A small image captioner, trained from scratch.
Training: adamw at rate 0.00093, 9900 steps, batches of 64.
Rows from block 4 of the image encoder of a small image captioner, named by matrix and row number. Rows with one number belong to one neuron. Each number is 128 + 32 x the weight over its row's rms, rounded and kept within 0 to 255. All counts start at 0. Numbers have three digits each.
After each neuron's rows are labels from the 100 images, of 14976, where the neuron reaches its highest value: "peak at" is the part of the image that holds the peak; "responds to" is what is common among them. Only what is clearly more common there than usual is listed. The data: rosettes with rotational symmetry.
# fc1: MLP up (encoder.blocks.4.mlp.fc1.weight, 1920x320), inputs 240-319
# fc2: MLP down (encoder.blocks.4.mlp.fc2.weight, 320x1920, transposed), outputs 240-319

fc1.562:125181136184227120113109103108135140116171132167125126018109087110162118104165110152190120109155144128147111170093119139114228127140157110106175102031145115131138112058067131096087151137095127133215094143097085071112124158119170117168181108
fc2.562:130080115087129144122146144116141101111146131152151094053130202128113187139102146162104098157115128067097164065159161068140168107133119082117078143167089134154192155177163142113118130147129129155136112109162158148152152117164129150130098148
peak at: top left
responds to: pastel

fc1.758:136092153171158140116148127165139125127158147085142113167112173143148128145105113116132161132195125095084096161115132128102106141137172074127137149112149081116141125104134087157139184160127098125107149097147136099150064110125174107152150124
fc2.758:150131063096082147084132173094098068135113083140093141160110081132127160094098136139102133112105162150117159089123158121114104134140111156140130109187136155138136145174150151140147132162122135103135112177120101141157151170132132130079109115
peak at: centre
responds to: cool

fc1.369:128140088172181137160124111170096176123155085200170092043137168105121143106128098178149107117133067139063107134138105114118179106127118046143176059140106155119130141102095138135075135150097119158134126146147107126154087113134129118092188189
fc2.369:130041159090121148114140135083178099063153114088111136116099105150127145112114134108104101141129135095127178103151140095147149101115094144101079141166113117144203139125196175164169084146133147124120102233123121108105123146106103144125114128
peak at: top right
responds to: cool; dark

fc1.564:102143102128124113148118077112147126094141160096139111169115118142113128098122164184062147161104084172092137151184146140091129120125171139144164144105104104105087098146172099136168138124154123175061115110159096132154070081108142142199141093
fc2.564:168109059107087153039120188118106069142113108130101128139125069137099143133112102097142114101119188127155128096116138104113092156122123148133105102154163120144161173115122147137121126146124142148135111202123131134135181177125151149081112117
peak at: centre
responds to: vivid; warm

fc1.763:159137152142142090116129116124112157086145086088100133132109039118195146095168157158168147097152155103171105178106149186173164137092164210134111129087177091108143099082152110137170119158141175124186136156074115072092116159082176103152142113
fc2.763:111064097133082160115141133075164106115159136172097096122173140122116192138121136130137090168140130136122170073133140011104091120159136050099057120140067155140197153121129143102135120145027152144087065224159094157144147148132119173135122094
peak at: bottom left
responds to: off centre; pastel; three-fold

fc1.355:126161091160106111125101110080136144155125061109095101126152138122141093110107113130080131135105112116151126137176160135116129108072149118129129151099116136136160090106111147121172165144110185179139120140104195129116094126100126097184183097
fc2.355:114109102123105132097153204095081127104141140147148144148126071149106159094069131126118097114119181133148137092129141117163099151101111125127105108127148158155214190118077079136115134148113100156101121168128109135105149164118131198167105192
peak at: bottom right
responds to: dark; vivid

fc1.303:172129123160153064163096136144081135135144124095092097128131118132148104165150106113119126099148102140111084142133071168145146184050093205139114101124162136126130170156131110084162155088155141085140174148098132116140168103103141022106148096
fc2.303:115089061073128156142157218065135089096132147147057129129116139110119151167109124120155109178147176081119155097112138050112087105134166087115123148135107130145197107150161129070103112120092130162128067202144142136139161151109160188176116110
peak at: bottom left
responds to: cool

fc1.581:159100113135104068157150099123150118112157110153136089128145177111089135097113106176094128103159083100096110166170088190162087148143127166089137154094119084155126120080151161105150123137145123143105166154066144140179096092118090136183123108
fc2.581:147119072111117155080094190123178108161095124131137127142089092137129138135143123094139117084112180156126132116116177122120101130071134111121088120188157149144170139142133122164162120171126122125158102197156087130176156195122170146096101134
peak at: centre
responds to: vivid

fc1.152:107173136121137097111102118124139156148076137145142121069120199127127112117160127162145141096123129159147116117151146171140153124165123142143110112156172049195069114122112124126158142073179090192186128154143118091159079146152169141117105118
fc2.152:134085111124087117099168152111077109081145141076122179142098056111168133109076139115109130126120132091117108145088132097131107118085166165114181118081111155107149103152102110121158121182137139057141128209105109099138182147049147118061137135
peak at: bottom right
responds to: warm

fc1.8:082120114155203075100143080162083140136139101136157090062121122092110166098102100184154148085092096115098070169136091122134248105123131116106142055115106153122158117099156144127098136133161173158174099170110101081176090096088143126065149154
fc2.8:142038181091150192126108152100201140081151106127123114038088132146140134106134141141132078136134142052132168100123181121154199088131110118120073171127129110170163152121186141155124091141106152160174127130129128097085112143132110139143105130
peak at: top right
responds to: dark

fc1.233:182149198098138057097127123156122131185097139076144182172141133140147101168125143111100140125112117175130146160160094156157132148094145180148140153135133123098071136128151133129199099144212082092130199150118151116072158081140159107074077162
fc2.233:082057115089086169108137182093146134114170149105113152200109150163142152140128171130107131129103141086073161122173118096111062155160122155081085162146133158147183088134166140144173126155159118119108064118124152108154119127129077096149167168
peak at: top centre
responds to: grey

fc1.490:124106118184128124118121079155138155131103149117076097179125092130109113115097166153075126140123136155161154138147098100107154168109118185081095122060079116118120171077085139099145147149144172090096117112148091133138129096140151139168157171
fc2.490:126081080129100098120118185136153117091124080119140147126174138082148131106143136098128118105149123183139123118155115143114094123116108179146142120192139134143160097175214116115141169104145144090118132174119125166175157150143156139094126086
peak at: middle right
responds to: cool; vivid

fc1.276:126196127137167162112099089132102188143152143195133164066112154142166065095150134140160128101126117159107127119125125165154225155124149082124153106078140101152101107112058095122079097129125079158143106155115117085116119125159186130121134155
fc2.276:161108141093112150137153194144129103112133104122166110079099157120091147112092119146079124154139130070115136088140151100115170127080088108155115169164092134142155144182164141129130133167137110121126133071162155150138148133156132138133132169
peak at: top left
responds to: pastel; off centre

fc1.335:139138065148153123166157148098140158106133144122094098153095139112142111137098124173132170139153096117140121128092086152180083110111163103142124134085085128153122192134099101136153158137154184138110167078152139145121088124109160152179177150
fc2.335:133137114097083148100135198124114099162112092143122154129125102168139101086097134123109115121159171135124180095133152117066081154113118128132156080168143138173148119113138140159135117173117127113116109179103112119145127154122135173143110146
peak at: centre
responds to: pastel

fc1.380:176195098175150102123181154136140080134090143123127159187152149057114121141099142055108152122136146125135102180139123169166153168146108137119155129083099112091146128151144148137105096154087113134130121150109173147089160140145174151201126141
fc2.380:081128143116081151111087188096158203117116167113101108149155111098132140101119139121121065119080172164122121108110117106087100140134051076145123144156144160118162102154175076126109165139125050102118132176136089141127153139110162149087105109
peak at: centre
responds to: vivid

fc1.695:143157116121111101116100120069123135115168130175119167146150117176138138172141112086123077108117079095098109145184165175122115111108159157078176158127105122139091142078122191150112127102115114112074150086063175133076104139161123142160144170
fc2.695:130056157100082143070129184130085173145064140129072079130088093141119135124116165105128106101152152201079137147081154056136122177184128154128103185149134148102147135159129115132144133170100084109126156182125074131162146180132112128125083123
peak at: top left
responds to: pastel

fc1.740:124074069196124154140168143107148102076125106048079130123218133115106152170078122146105092120101063122109157140140109163150147131034186115134168119111143123141147136139128176169185103149095124129112152164139097164137139116062162137179124148
fc2.740:184137121122107137079136198167132119127139158117104118135101108158116148087102171123105110107136191141153131099148152087164110130139110149084055116146150162163201120124097116120146155133149175149128117194105141148171115180133159132119103107
peak at: centre
responds to: earthy

fc1.217:182208184121136067102108125165094123172126121101143149165137137141139095140117134110113126115133104146170123160161098163151143161080129183159137103119141114098053137153129129116172140118193095074105187120095149099111166118132150086105114147
fc2.217:078063110097085172114140204085160135091157167109098145170116127137150160138122150125130129147104155089099174111151142066117074145168138124079090155131120156159187098124158131148152111144134117132119071171151128107164132154122077133146151153
peak at: top centre
responds to: dark

fc1.481:169102116107169095189144126142110127160121147064100144115138119152168101175144128079131162134136130168126091186166081185151149164076128198146124118157179095134129137137205065050151124082177119081144171170093128066075157128111149070057121117
fc2.481:127096085100121134112140172056096079087152127132059119134154112135144169163093095127162110170125171118115163100153128071124111124152156115077134129146115133151190120142127118084124114115099150131144066255117115147119162160109121159136120089
peak at: top left
responds to: off centre; cool; dark

fc1.646:145212167148152152084110072158150200137146133199176123105064127069133115102130160178125146102152103143173131136059168148124151147140138104120190143094106154107101114104084103178067169128105129131141138148161107147130074108170165148131151155
fc2.646:116096090097109117134114162084113060086138095154079096133127090137130150182112085121152091168125165074125165092171095071130045095129128122136089141152152123161187137130180167106102091137122126115073112192122106125131173143119098106107118121
peak at: top centre
responds to: vivid

fc1.289:153118137188113135132168099138127081087152113075094138101131125150067111157158125112087159090183092133134167098105065112069106136100183177135123164128119157129129092137022152108178107073111177196161125099099144152092123096111122106177105158
fc2.289:151124128071078110094093180137125142126085229124101130105148107148177138120080133087126104141095191175102150118113139108131098197104133143076136098156135101180149138111158164180101171152104091109142144180097091128163165157142090159097096131
peak at: bottom right
responds to: dark

fc1.248:128216132169186087111101103150133150179147128106132159096130085104166087130132127152150162119089139175149113175086082175114211153092144159130174140073146149125089095100108103129152125139150094078151126148109110096092111123150139109122165123
fc2.248:163111121060124163114136165116132096113115115131131119053130178128114156108076130141111123146089149085124183057126182068145185112085144080152085159155090125161156169171133113105125127151119118144151075187166149129129152141146108170176093111
peak at: bottom left
responds to: warm